{
  "model": "contrastive image-text model",
  "encoder_expansion": 4,
  "text_encoder_width": 192,
  "text_encoder_qk_norm": false,
  "weight_decay": 0.1
}
Rows from block 3 of the text encoder of a small contrastive image-text model, named by matrix and row number. Rows with one number belong to one neuron. Each number is 128 + 24 x the weight over its row's rms, rounded and kept within 0 to 255. All counts start at 0. Numbers have three digits each. After the name is the row's rms in percent of the matrix's.
After each neuron's rows are labels from the 100 texts, of 14848, where the neuron reaches its largest size: "tokens" is the input token at the peak. Only what is clearly more common there than usual is listed. The data: flat shapes of many kinds, plain or patterned, on busy backdrops.
# gate: MLP gate (text_encoder.blocks.3.mlp.gate.weight, 768x192), inputs 64-127
# fc1: MLP up (text_encoder.blocks.3.mlp.fc1.weight, 768x192), inputs 64-127
# fc2: MLP down (text_encoder.blocks.3.mlp.fc2.weight, 192x768, transposed), outputs 64-127

gate.757 107:156128086128128128104115084128128097126082128090128111128097118128178143128157098128142149138157194128182135075128149128128114128128156128096164128121128128128078128128182128105128128094161128
fc1.757 104:102152128128128128128128128227151136128128128128128128073104128128128128128128086099114066128128098128128155175139128155128128104109119128122081114128128128128128128128128128128128128138128173
fc2.757 127:128102059116092088128149128128128150151128095128123123138128128109128121116158143160128159169128186128128094099139147128101128128128148116083164144128128127093128128099128099128164127105128128
tokens: " "; "a"

gate.425 085:172128128128137139133128128128128128128183165128092128108128128159128082128128114128128110172100153162070152165163128128128122163061128128128128128128187135128117128128128128128128128103144115
fc1.425 080:128164101128128128128165084128128128164163090128118128128128128139198128112126109167128128189128128128128128172128165128128128128128128128128125128128128128128083128128175128128128144095171083
fc2.425 081:128186177097128089090198128171128128127128128090128110128128128128147128128108064128128083128128128188128128127180131141128178128094120128128128088172162139128128128128128084128154128112141128
tokens: "y"

gate.398 079:170128157128128128128150107128128098128091128096128109145128128102128128128155128128074065128128128128117131128176156109163128107128128128143128128194128142128128128088139128128178128128128128
fc1.398 097:128128076174104128128128137128128128101076128128128136128152128128128099138128128183128128128128128121158103128153160122137128128183156128128128130146128118128128121104103128102106153128114141
fc2.398 086:080128111170128128158154129099128128128128115128128128122128085128115128181128128128125101102128142128128128165128166128128128127185128128203128128128147128081189138065128128128128124128128092
tokens: "k"

gate.399 100:128128094128128068118089128128128154128131128123128112128115128128128173128094107173128128102151131137128148128128196128148128133128128180102157119160117150128128128058128128123092153173141128
fc1.399 103:128099128128128174157119083128053128080115168128106128128102128127116128128128146128128128128128171128128128128092128105128122164128129128129164114128128128033102128109172116128123146138128128
fc2.399 112:120128160083098139143128111129086128157128128139161102128128128128159149128128128132128128181128152115172128128147128128128128162183128104146124128128053101092128128128124138128157128128161118
tokens: "r"

gate.694 177:128135142128128121160128108129131122128138141092115096128180138107086128128128128128160128136144128141128103134106136169128187128124111181128132088092128128124128103128128140089128128128128128
fc1.694 163:153159082128161128128121128081128128128120117137160148120185120082104102133111062139170157167128136128141128128128128128179140128128096135104072128122128128088128068143121128128138128175128091
fc2.694 151:128128128128121128128089157128121128128106124109128128095128128106093092098128053113128134138128133123128128162104106128128150128099080123128128114128128172136113116128128119128144140118120128
tokens: "<end>"

gate.533 089:169063128128186128140129131144128128166128100175190128128094120100128114147129093079126128128128133128128128128128128082130128156128128128182142128128133128161128128128128134109128083128128075
fc1.533 086:218128128128099128128089203169136128128128128166128128128124128128140079101128109128128128183128151128128128128149160128128128128128128149157178181167189128128128124101128128095128136128141128
fc2.533 092:166185128128128183204128177100128128128056128153176128134103128160161128128138105128128128128141128101128082128202128128128100128144128100128128128157134128089116102128128128128151128128128184
tokens: "i"; "u"

gate.540 059:099128128128128128113128168128128214114128128150128073152147208128128156061128155186148143117150128128128128178127128136128098128136096128086128128073096128128128128128128128128094128128112121
fc1.540 060:118144128128040069128128128128128169128187128134130128128128128128128140076103176128128094071128128148078128128156124170128128132099095128081128128128146129157160113128103128128128078128125128
fc2.540 080:090128128159062096128128128128111149177128128128098128158128188128128102128169111128096128056128160099102128128079128128145114128101077128128181114128136128128128128171128128128108128147128128
tokens: "g"

gate.217 133:086178154128104174128091101128122128128146139093128123128086156158128120143147132128144086068128128128142128182128085108128128128141143128179103128116128106129128126110162123126128128139212128
fc1.217 138:096089128150128128137128078128078147131128128084128195122128128118125128127110117128097089128119200162154083128128128128138081128103121111041095098130158128128128128180128128128128139128091124
fc2.217 137:128128151165136128083128128155128159107128128128133161128128126128128087128128197128070128132115070152128110079105093154128128166128128128128128152138159124152037128128155127128128128100106128
tokens: "m"

gate.725 158:156128128152128094138128128090131169109115128128128128128132128138140137128150146143128119073128102177128182123128154168124128128128128169128143080173115108182132079128104128128115151110099071
fc1.725 146:128158128097195049128093128136158091128130090128115128128128093152138111131128128128128128107139122154152109128128128128128162103128152133110077128114154103156149101102098128128128147128159128
fc2.725 196:073106157156124095128138181135128152101128102168128128128179111108111128128128128143149128127141122151128128148149128128115128108092133128105117128085206132179155128128128121151128084108128157
tokens: "r"

gate.496 075:154115128128128140128087147128128128128128128188128128128094128155097150128128136128128102152108130214101137128105128128093128128106097128128165094138077102115083128128100135128128128128097106
fc1.496 080:173135128140128100099128093128119128128128128066195128128157128173070128162137128147128128128128128099128120131111147141128157128128128128128089128128128128186176075128128128128128145128128128
fc2.496 068:128145128088128128081117110125128127128128155128131125128128190110128128128128128112091128160128119128128130128128128128128128129185128128132089128128197128128128128128128128128115078128128128
tokens: "r"

gate.348 075:128089125113128166113128166128128128157128170063128128150106128128092072128128115128128128163135138128128141157061173128128128128102128128109128133128085128130074148128177128128157101128070128
fc1.348 080:190128113128130158178092128128128085128128128128105149128150118128128128128072099162128128174128095128128128128128128128097157128128092128128128143091088117119128128116162128070128067128107128
fc2.348 062:085129128128098128128168171128114128128162117128128128150154128128153128128106128152166133161092108128128128128092122128128102128106128128128128128073128128128092097099188128119128145101111128
tokens: " "

gate.210 020:106067128177175128086118105187089128180128095128128128128128128128074128128128128128128128111128128091128105116156128088152103128134097162157101164107128128128175100128128128128156128067128128
fc1.210 023:148158128107097128209128094128128128095090128128147106165158095116156128086064189128128128151111156128146128153128153128128128116094091114128155155108168099128128166085128128128128138128162128
fc2.210 022:128161093128171128189153145143128064141111169128111128150092128133148095128128139145092089105128128128128169128148144128109128128128112160128154135128157128110059128128128104128107146158142128
tokens: "a"; "f"

gate.553 104:086128093197122128141128128128128077128128128128081128099220128128128142103128128157112083144128128128128128128128131075144100128096128093128153098128128084128128143146128103128128128140141128
fc1.553 108:128128092128128128106128128128128128108128128147144128128128128128128128128152138155106128128163135152128128128128201181128128104128128169128128136143128135210175128128128128112132036128118102
fc2.553 117:128117128075177128175168122120196166128128128128113169205128128128128128128128128166092153128128128128104163128091126128096113128150104128128144084119128128195112107162119128128108102160128128
tokens: "h"

gate.389 039:137081104128085128128080106122088128117128149089152128170114128159128151154128128128139128155080128091128119101128089128128128128161097107164128128128128114128153098128142128114128150128128128
fc1.389 037:103181145157128128128155128142187131128128106128107117089128128148165128115147166128128153095150128163128128183128191128165107128128164119097128092148128128097128128128112128116188091100128068
fc2.389 035:165167171128128128118167128128180128122150128128128128145128155089128128154128128115087128128167081157128081128075128128128128128118082141128099128128128128128128178128128128128128128128128080
tokens: "o"

gate.158 117:128130153128128114088128128136128128153128181152160088142122120128128097128116126128128128089128135148128144128128128118169128128168128130128118088130110128106128101128128128128098128128152128
fc1.158 114:128128128128096146103132128128112128128070158128128104128128163128148114128076128156128128087128128129126191128100090134094128128195128128128133065122128128128128092128128165128128128191130138
fc2.158 091:128128097128128128128128128128098128185128128137088128128128128126128080128128090120162068149141128128128149165128128128120128089167128128128128128128128128122186152157128128126112128157128157
tokens: "<end>"

gate.376 026:148085093098128128128128128128143138157128112064099111181146116103128128128143128128128162128128200128138148128128117139128128096128204128128095148181128116108128105128128128128128128128128128
fc1.376 028:110128167128128128128162128128128167128128097174128128095159128150128128128128128096128128128128086151160128091158108128098192128128090128152128101107081096128128121178128128105128128146153128
fc2.376 027:151128181109128144128101071114097139128159128128143067128128143147115128114153110128156128128102122102153113128128179128141128171128103128128128128168128150128105112128088128128099089128111128
tokens: "h"; "w"

gate.138 049:128128099077109094128128128102128139057128128128128115128128150128131128128102128128055128124128101128081186128147128098100172115090128180096093176128128128128128152128128130116128092128128129
fc1.138 045:112152070128185128166128128128128128128128128164128128128084128128172128128097128128109202128128161128128102128128042131128113128102128131128128128128128120128128128107128128128082128104180128
fc2.138 038:129128128128128128166128128128089112075198072164128101128094095128138092128128128128145128128128128128090194089154094128121128128128166183128082128128155059180128128128172128128154128128128128
tokens: "g"

gate.722 065:128128128128147145128128170128069128128128069128110128128128128156121128128128094086165060109102128135159116128128128128153151128125166128128128128128177162102145096092093128198108128128128128
fc1.722 061:092128128075144128139122111109155128136103094098133128095128077157102176128151128186170081128128128128128128102151128128140119131128154110112154093128128166128100036128128128128123216174114128
fc2.722 062:083128154093067128128128155159091092107128128128128128093163153110162137128158144128175096120128128128144082109128128123105081128128128082116128128128106128128152128102128128128098128128112128
tokens: "n"

gate.559 142:128172071080128174073128128128128128128112160128127097128196104124128161128196129088128128124146115110123128128128134141157128075128162083187128128089162088128116148128128087108098123103128128
fc1.559 117:135086168137124092128148128173128179128128128122137138144102081164110182056128128128128128124128178128128128112123130128128128128128128128076087183129062164128126128128128128128128128091168128
fc2.559 179:101108128140092128084128128117128167128162091120120159157177091128117128095174144128200128152162167118098134105142128195108128101105128110074127134113083164099128144053082074128176099101128134
tokens: "a"; " "

gate.711 027:128140102159128095086105108128087128128128142128128128128083128128081128147084128146103128080095162104145128151128162138112145107140128128145155128128156128128148165168128164128128128143081128
fc1.711 025:116128112128084109128128128128149128128128128116138145177128128128103172156175128128128084128128128110128076186160128058128128155128143106128128128121112156128096128159128128128128128128128152
fc2.711 022:128082128161104128128128128158128153099128104097128087128077097091128167151128128173128128088155149091128128160128110128128128128128128128145147102128128143150128145091128088191128128086163128
tokens: "n"; "e"

gate.49 064:160097128128128128147128128111128128119121128128165128104164128128078128128128128106128128106080128115128159128146076148128168156113128123128165128128128113128128094144112095150179128157144128
fc1.49 058:128128128098128102085128128159171128147128099128128128128128128128128128136097128152128140128163128144128084128137159128128118154086128128128132128091099087128099128134128128128128128128108073
fc2.49 058:128112128128128128128128142128165121152171142128128099128172177099169143120099128148105128150128084128128128098128128142146146119101128128128103147128128066128128147128128151128108085091128128
tokens: "y"

gate.153 035:128099149128128128128128128101128128117083128128128128128128128128128107152073128128071159128128128084128176128154128128128172099128093084196128128148128155101128128119108087128128101128128179
fc1.153 044:128128128128128128148082128128151128110128128094141128128140106100128128128128128169128163122161091199163128128128193178128128128128128128128128163159156096128154128149128128128128128149055104
fc2.153 038:128100128128145128043128128136108149128109128183128128096139128090164159110128128121128128179128128109128128142128128149128157216128128128128174128128128133092128128128154128146135145128128122
tokens: "o"; "h"

gate.331 101:154140128125139128128128128128128106098141136097163156128165128128131113128141128128128083076128135128128128120128128139128128128128128128148054106128149128128140128128170128169163115128128172
fc1.331 100:128140113128144109102128141141119173128128128111128118143128098128128128128128121128138182143128170128104089171151128128128064128128148128149161077128128099151128128128093128128108168128128128
fc2.331 098:128128175185128107142128083079128128128128128152128143086128128203128089128145114128128128128139128128128121175128128081128091087161118128162128128128165128128128128128128128103128128128128075
tokens: "k"

gate.762 049:113133163174152128128073117121128128094086128128128128119128176128128096163128128146128128128197155128128181158128134128128174128128148128128167128128103153128171128128150126164087149128150128
fc1.762 050:128128109209154128179096172128128128128128128128128170124128128128128092128128128088090120128176163128128128166128089155157128094128128096151154128128128137116128128128128128206128102128128127
fc2.762 045:155128128086069146128128128132109128128126160108128128231128128128176092165128159173165128099138154156144165128153128141128128149128154085149152165152128102116128102128128128129088128128168128
tokens: "m"

gate.467 131:165110128128090124128099128128128131090161128128128163128128160106121128128058133136081152146151128128166128146128179145081151128128091128101096128128128103128150184147057129128128133093110128
fc1.467 146:175143127128128128128116128058128133113128054128128128137107128128097109199080095128128156172128128128128128128110128102128128128077128128128128128177128128048128181140056115063128128099088128
fc2.467 141:173170128128163128152128128128128128121145108050115168128142087128128128135128143121128128128128156128167099169129128128128128132111128128128088128128103111128128168128118185128128128128144128
tokens: "e"

gate.672 098:107086128112200130094178128129137128092113186128128072128175128112088128128128128128128154128128128128128128128128128170128128128128152128126101103109128128128128128143128128128083153184128128
fc1.672 102:128128128128176127104128128137165128128086178087107078128147128147128128128128177057202111128077164128139126134128146142124128128128189128128128128128099076121128128160128087128128142177117128
fc2.672 110:133128120128196096128135147128154116128067128092128102150128093128152170128162128100186105087128128122128128128128164164186128158168128168128128128163144080128111092171094152177147107128101092
tokens: "a"

gate.641 061:128128128128164148128128117179128100143128169070128098098128118100128128150128128074128128146120107128128100110128128128128128128128128094128128128128128128128148100148085165128128154128128102
fc1.641 056:091128128128128128152128128128128128118128128128190128128109086144128131128128125128128155128155128121095149128128128128128128128114095185128139128176128128128128128106128128044128124128105128
fc2.641 067:084128148140063128128107128128118128131128084143157128128128101141112137128186103128151128128147099128128151112147090128082135128128115128128128141128128159128128146099128107128165108128093141
tokens: "a"

gate.6 109:094043128089128128195128090128128128139128128128087154097093128128128128108128105128080128139128128161088182128133150155065075128128128107128128128128128142128128189117140128143158128157081128
fc1.6 087:161127128120184137128077166128185128128128128165128131126105128164128128128098128128152128128138128128097119128085128128128108086128097128128128128157094128128112136128128128128128128125128166
fc2.6 090:093142147128128044128128128159116128128128108128128114147128128111128179128128128115128155128128128128128083128115128107128128118128093068128168146144158128128076130128128108169125128093128089
tokens: "r"

gate.408 139:128128086125128128128108128128158128121161148128150132146166128128128115128128112110184128128151129128128128118128118106145128143128128182163125128128165139128141125150105122128128128092152128
fc1.408 126:101080128100128128128128148159117128128128128130128128128197134100128128128099104110128138128128142128107128145128130074087172111171148191128128074128128140128082128128128129101153128128174128
fc2.408 131:131182128157128128138128128128128128154128146088156139149128126164126150125128128118128138128140144139128065128128128063076082173145101097128128114109128130128100128128149191128128128116145138
tokens: "i"

gate.650 121:128128128128175097185140156128128153112128145133115128128160138124150128128071179128154128103128128136122128155128128144110128128141128128128181145159139128097061093128087128091128128146128128
fc1.650 109:128128114128108128103128099104122128128150128128128153128128128157128128083095128128152128117179115090128128128133085084128128128128198128128128100128129113128128128131128177150150112136185128
fc2.650 109:128170142128105128132094124159128128128153136077152128160164083128125128087142118128163128104149128171128097143147128069039102061128116150128128066128136128128101128128128128128157128130164165
tokens: "w"

gate.368 156:139084128128128102179094128122134128104128128144128108087128194102128138131120091128128128128161137128128164149128128098128110112132095151128170128128132128128128108169159085128128150174161075
fc1.368 157:128165107157159128119128141128128116160128097128133128149128095128128116161128128128098128128128128128110101128195101128122111195144128112083073128100143101154148128128128143128128104142093175
fc2.368 154:128114122128104128155128087103161128128099077128128119128094128150128128128128165128114141128128128158145097128143106159133128148114153128128128104128081128122090128128088128101161117131128113
tokens: "l"

gate.708 078:123144128128128128128128136149167128125155128128153149128140128083187128165128171095154128170183128128128065156112138137128146128128111128164191079130128128101163159128164082153140128168182128
fc1.708 084:124128128128128128128135128128187143128160128082172131101128128086192154108128148144079128092128128128128128160128142136165107128088128128128128128134128128128128137128128103208128150128128061
fc2.708 087:128130139128128148102128128164128174048183128165117128079128122100128115167128112128128111213128128128128163128128124173128128128128128128121128128128157128128128144128157159128128128128117159
tokens: "y"

gate.168 151:128115128128093170168128128110135167076128161128146133108183128128080120128143128100104198130124128164155107128128118126141128104128128128127193128147128161112174142160152128104128128106168151
fc1.168 156:096100104128128128128063128098128128127172129128128066077139128170128128138128109112089145128144128097132176128119128110128128119166087138128134128128128128172147128128128104128126147068093107
fc2.168 132:128128072121128120204128128126128131128128128117097061129177142106159128129128155128130156114128130176128128128153171128093128150134128117185148128160128128128128148145128128128128119128137107
tokens: "<end>"

gate.14 038:164126128117153123115128143147124092083128160128154128128128167128103128128137128128126085107150110128128152107159128128098146128117128128128096128128097128128128128128169128161084168146128166
fc1.14 039:128141128116128125128091128153128097100178128113128155128175128091137162128128128166100071128128128128128128075161128128128128165108128128128102151128128128114128128128128128128128107140128168
fc2.14 038:128101128128128093128128128128128089135128128111128128128083128128101128128128158128074128091062128148128128096113128159128128128128128154128155069128079147142128128128174128195128128099092128
tokens: "k"

gate.262 050:096160075128083128170158146128128108128128128128118128166128128108128089108128128128128146128128098128128201128072118128133082145128128135155156154094128128128128153099128128128128102118128128
fc1.262 048:128128152086160128117128128109128128148128128088128161128128128120128128128105128128128153128056089164172128128081116128101159128156179128128128107128128110064128118122128156140128194158090156
fc2.262 043:147128128165128128128128128146128128132128180080128125107147107144137128128084128072181128128128067128152077107128154136128128128128128128179128128128128172086128128074102128183120144089113128
tokens: "e"

gate.520 047:128087081128094128128183128128128068128195128111128128113083128128128128064156128128128121128128091165140135128128199128106128128155132128128185151132141122128128128128128128110128096139128154
fc1.520 045:149120112128128188128128128096128128128094128171128128152112151128085128128092128157156092128128128177128127096128012084117128128081128128128128106091128128145167128102128128117128084128192128
fc2.520 051:152128128128128176128128128176137149057128063162128128110128128164128128177128066080098128137128163128128148147128156128174108128128128128128128148170128128128092161128161128128128161149131091
tokens: " "; "r"

gate.437 085:117128156128094128128085144146113128128118150159167128143128164114128128128128039100128156153159128085161128154128144128128093152128100128128128128128128128128148128128128096128128128149171110
fc1.437 089:106151128145098128128089128128128128072114142128128111128158147076128128128128041128128164096128128091128106182128160148089128143128128128128152139166128146128160122097124110075102139139160128
fc2.437 083:130128128104147147128099128128128089128128190040100128128128128128144128128093128125124128128187088128119128165133111128128128155128062128116128109128128128128195128119128128128146128128098115
tokens: "<end>"

gate.521 053:175128107128169128185150174128128153108133176034128087179128128128094128128128071155128128128128128128128106096124165128128103128118089128150165128128068128112128128100128128076128128099128128
fc1.521 051:128128128128128170109128128183128199128128095128128095128142128128128172115169077128128165128149128084199128149181128128117155128128128128128086128123128128128122128128128128128128128183128128
fc2.521 050:128128099128153128148128128128128128128101183089187157128128128092128128128106128157128128175117151128167128128143082128128128128178138051080128078159117128143128109113109075152128128089128128
tokens: " "

gate.256 112:128125128083128155128128128128128128096128140128128150148128164128128100128116128128101136197128128128128067131117170128134149128128128128146106128128114076128100102090148085128163077115087116
fc1.256 119:125128140128098162128128128128108128129128165101089148146128114075090112128128128128134149177128105112134128128117142128145146095128182150128128128128075083098152116169128128126128147098100106
fc2.256 097:081128128112091117128127169128068128128154109128128163128128128147129108122112096186127128160192128124128128128114128128109106128114128134140128128128157134061194173128099165127128143097140128
tokens: "r"

gate.113 121:133177142112140128143128146128128075128124128128135128128126143143128128160129128134128157099133163154128169111128174128128163128128122128128128163110128104128145183128111082128128104093178128
fc1.113 121:143128128128118169128093049142128112128146150092128132160076092173078139128128145128128051128128128128122121128137083128139138128141143128114128128146128098128069128140128128036156184152121128
fc2.113 121:113173116136128128161130128128128128128128119076169109126128126175140128107128167128128158105128128128128161192094060128133094128134103128128128096110108128184127128128121128144128128184207128
tokens: "e"; "i"; "<end>"

gate.303 129:136137128133128128144066128128090114119126128128128128128131086102128102078116128128182128142128128135128077162128083128181128128129128106128076128088128128096075102128128107095113131128154128
fc1.303 148:158144142160099128119098128128128119111128085128165057097159128111128128128142132128128128176156151123138090154086128128128131144128128135128113103103113190128128090128103118128123128155128135
fc2.303 142:128128109128146128128128128089121065128074128128128078145131104128145158128088103128154128186128157099112128115128156128128155178140110128128129157128099127128128109128146128104154135161132108
tokens: "<end>"

gate.499 107:128081167128128128128101128119128078128128128106128128125128128128185209104105128147163090128128128128118113073077128127149129177128106110143128102101128128128128128128128097086128156128128128
fc1.499 103:128179128119128128156128128128128128122128128149146149114128159128128128128109123137094128128128048115128170128193100088175128128128128133119128156131128151050128128162129128166157128128102128
fc2.499 099:128128140128083128128110110128139126116122128108158128128128176172067131128128128100128122128128097128128128128128098128183128152128133128128083128128128128128128139128144164177128119128128179
tokens: "n"

gate.652 064:165128128146128128156128094150191110114102128128172128120128172138101128145128152181128128107128128111128109106152128128102105128016128128128128172101128085096128128128128128128128127112128128
fc1.652 069:128128128158128128128096092128166155128083128073128140128128146128128107096136128110128118210128128128168101128128102193121128110089128128128136128128196128121128243067183128128128128105100128
fc2.652 052:128128084128128128128128160130128128077128128055133128128128128168128169128091128206081150104128128128128128138155128158204128173128128058153128103128109146128128158128128128094128178128074167
tokens: " "

gate.90 157:128084115128191174141128117125128128107134129139178070128214149128115128128128128156128128164128101152067128077113145102128128174120128184128099112141096174127112154152093128068128128128128128
fc1.90 150:128130138128116035110128128128128128191163122111128158175128128128107128111128085128076117128128136092149152128129128161068128128178128128127118128128128122128128106128161145175128168122114084
fc2.90 165:156128128133112128173146143166145128184119157104128160108113128115112133130128108116128160148128182138092128119128128198128171110128128128112102112159061080162126111127128128111166128128110102
tokens: "e"; "t"

gate.668 038:128127128128128205128128160152143128128149201132128128128128128128128152128128160128128151136128161128091128105138128128072128148128087112128091128128128128103128128162112128128128128153072075
fc1.668 039:128153128085137128128128128128186141138100140128109099128114128160167186128135141128108168128144111098128163128110140145160128128162157115111115175153128128165128128145089113128128128128181128
fc2.668 035:128128128092155086099128100149128139092128139106128128128092167128128128161128103156128105128128106128144128138128128128128128147128128134128128164135128140128144105111128079085151128110128128
tokens: "l"

gate.662 055:128175148128128103099128161128123128128128128128160128128133117128085124128128167149124128138128092128171128128128128168128128128128091128128128128128128139081128128095128128128155128103128128
fc1.662 061:128182121128099128163152130128094092128128128128170118126128128128083163128153159128181128128148128161128128131098128172154147134099137128128128128098182128091086128105159131170155113170100128
fc2.662 063:145128102173155128128123106128087136090128128128128128154168128106119161128059121128133128128140153158093128101201128118128128162095128171107085136128098128128128114162155128128128148128159128
tokens: "k"

gate.301 122:128128062128137128128097066128134108128128128138098128128128160231095128128150102176149144130104155128091098142077128128159117132128160181135172128128128128095128088128128128128128128128130128
fc1.301 127:128153137128124128191151164128128152103184128128128128128134128079128124151128135089093119128120090128128128074128128130108126128129128147128128128128143128144128128069059128128128154202128109
fc2.301 123:177128128128128128128128128128128156128128128169121128131128118106128128128128128083093082167163128128123140121164128086128128180128128128128161145128128148128126152106172128128128139175162098
tokens: "g"

gate.205 061:078123178128081103129128089128139128174178138128095128128128106148128128128110115090128128163195096128150128127128128128128128128128128128128112128128128128128128128144151128128077128128097168
fc1.205 064:128099128128128128128128128128163128128169105075128186128120128128136128123128126128157099128128094073123176128171128128128128128128128086128088137128128077128128102151160087128078172127128144
fc2.205 065:132168128071128091128117128128092114128128128166128128157136128128128166128128158128128128079070167128096128096128128128128128128101128128091116086128065156081075128128128166156128128078128128
tokens: "k"

gate.383 135:167128128071129128129164128098128129183178132116192128156115152128090137128104127148128101128094170125128168137128128124116128128128110128128114152128056128128128128128101128128119177128135109
fc1.383 134:128124128129069068112128141128128124059128124166084128085104096128145168128128121090128140128108121128128128129146128128136128128106128128112162128131189137128170157128176161128142107128128128
fc2.383 151:152157113128116148128128160128180128130128102128132128128128128128128152128123136128131128091128128128093116157074128128145111150128128065128171128128128055151128147128109086143128128128101128
tokens: "i"; "n"

gate.753 028:140128148108128128128128128128128108173128128083161128104128083100128128169128128128128128118080128149077128112113165128128128128128128143097083128137166128128165128128138128128128157141128128
fc1.753 028:128128097085128112155128188128128156142128155093128128128128128119128128128140128128157128128101184128206128128128142128150143128070128091128128128128094128091154128128128144128093054108091128
fc2.753 024:128181128104184128128128160128172109128128114157114128128076128128160143128128128093128164128128164106128148170128128144128062152069159141157158128128128103128145135149156128128128115156128171
tokens: "i"; "n"

gate.314 040:128128128128166161128072128148142128128171095113079195128171158158128106128105128146128154093128082128153159128128073101085128161128128128128128128128115128128103094128128128086128155083128128
fc1.314 038:128115109128114174165128128085128122128128105182128162128198128186128121128072128128116106105128128102152128102128148128099128161062128140080081128128128091128101128128128138128164151049189077
fc2.314 039:128175128128106103104128128162128145128128109128128128128094101128128128128125094128159182108155140139097158181105118128105128163182128128128128085142128156149101140119117128156094128128128156
tokens: "w"; "t"

gate.308 090:128129157128128128177115128128131138128077128096128161131128083128128128128098147105097066128128128128083138128089128128133128193128174152128128128126120151128128128128128128072128109128128128
fc1.308 086:128167128128157078156128128128128096128128128191143096128113128093089128148128128128128128128128128135164164128128128128087128128128128128128196128128079128128128108155071082119128101128128128
fc2.308 080:097128128095207059128136128128128049134138155128151128128128128082128128155128134130146157132128128094087183128128122128128128128117111122149097128128128128128128160101128128128128133128100059
tokens: "m"; "<end>"

gate.144 159:122128128128073170138128128070128127128069128064128128170128128128142128128140163107121128086146106115128128120198128114128157128166128128146072128128120128128182149079128128093141107133139104
fc1.144 155:128128138106161128128169128151165128167122120153125146132128099169054128120128128128139136112128128153128108128090135128113128128078166130128136091128128160128085179128115128128067128167115155
fc2.144 208:128167085087156128108159128133128086128165156128163072081057159105128114149088128128153109144151128124128110104093128140133102101123148142178128128174111128128107128167128122117128144128128128
tokens: "e"

gate.221 027:150153128128117128128089158128094079076102128110109128100128146088128128159128172147149095155128128128128128161128128108128128155128067166128162160128167128128108128128113097128093085128128128
fc1.221 027:101128128128129128072128085162128147100128141128128170142128128128128200146128128116128100141128097128128128128128169128128078128155128128128104128128110128094181128097128179128128146128091128
fc2.221 028:128128145128128160128128128128148102128184139128104142093115088109145128104128128169145121177128128128097128163128110079103128128128128092128128187128084147128139128128152191118128072128104098
tokens: "y"

gate.26 085:098198167128128128128128118176128128148092128128128128128128131188149128128137128128128171101128128128128128128075092129128128140128128097153128128128128141125128128128101077096101128128128094
fc1.26 090:128128128161128128128128098128155128128085128128128128128154128128136128121128096128128128055128104128128174163128093128086070128112119128128128128192128168128128109128128128048128104121081148
fc2.26 087:157176099128128076083085128151128148128128128128128128128128128179128128128131158143156199128146128128160075128128128128073128128173128151128099182154165123128159128128064114061128128128128136
tokens: "n"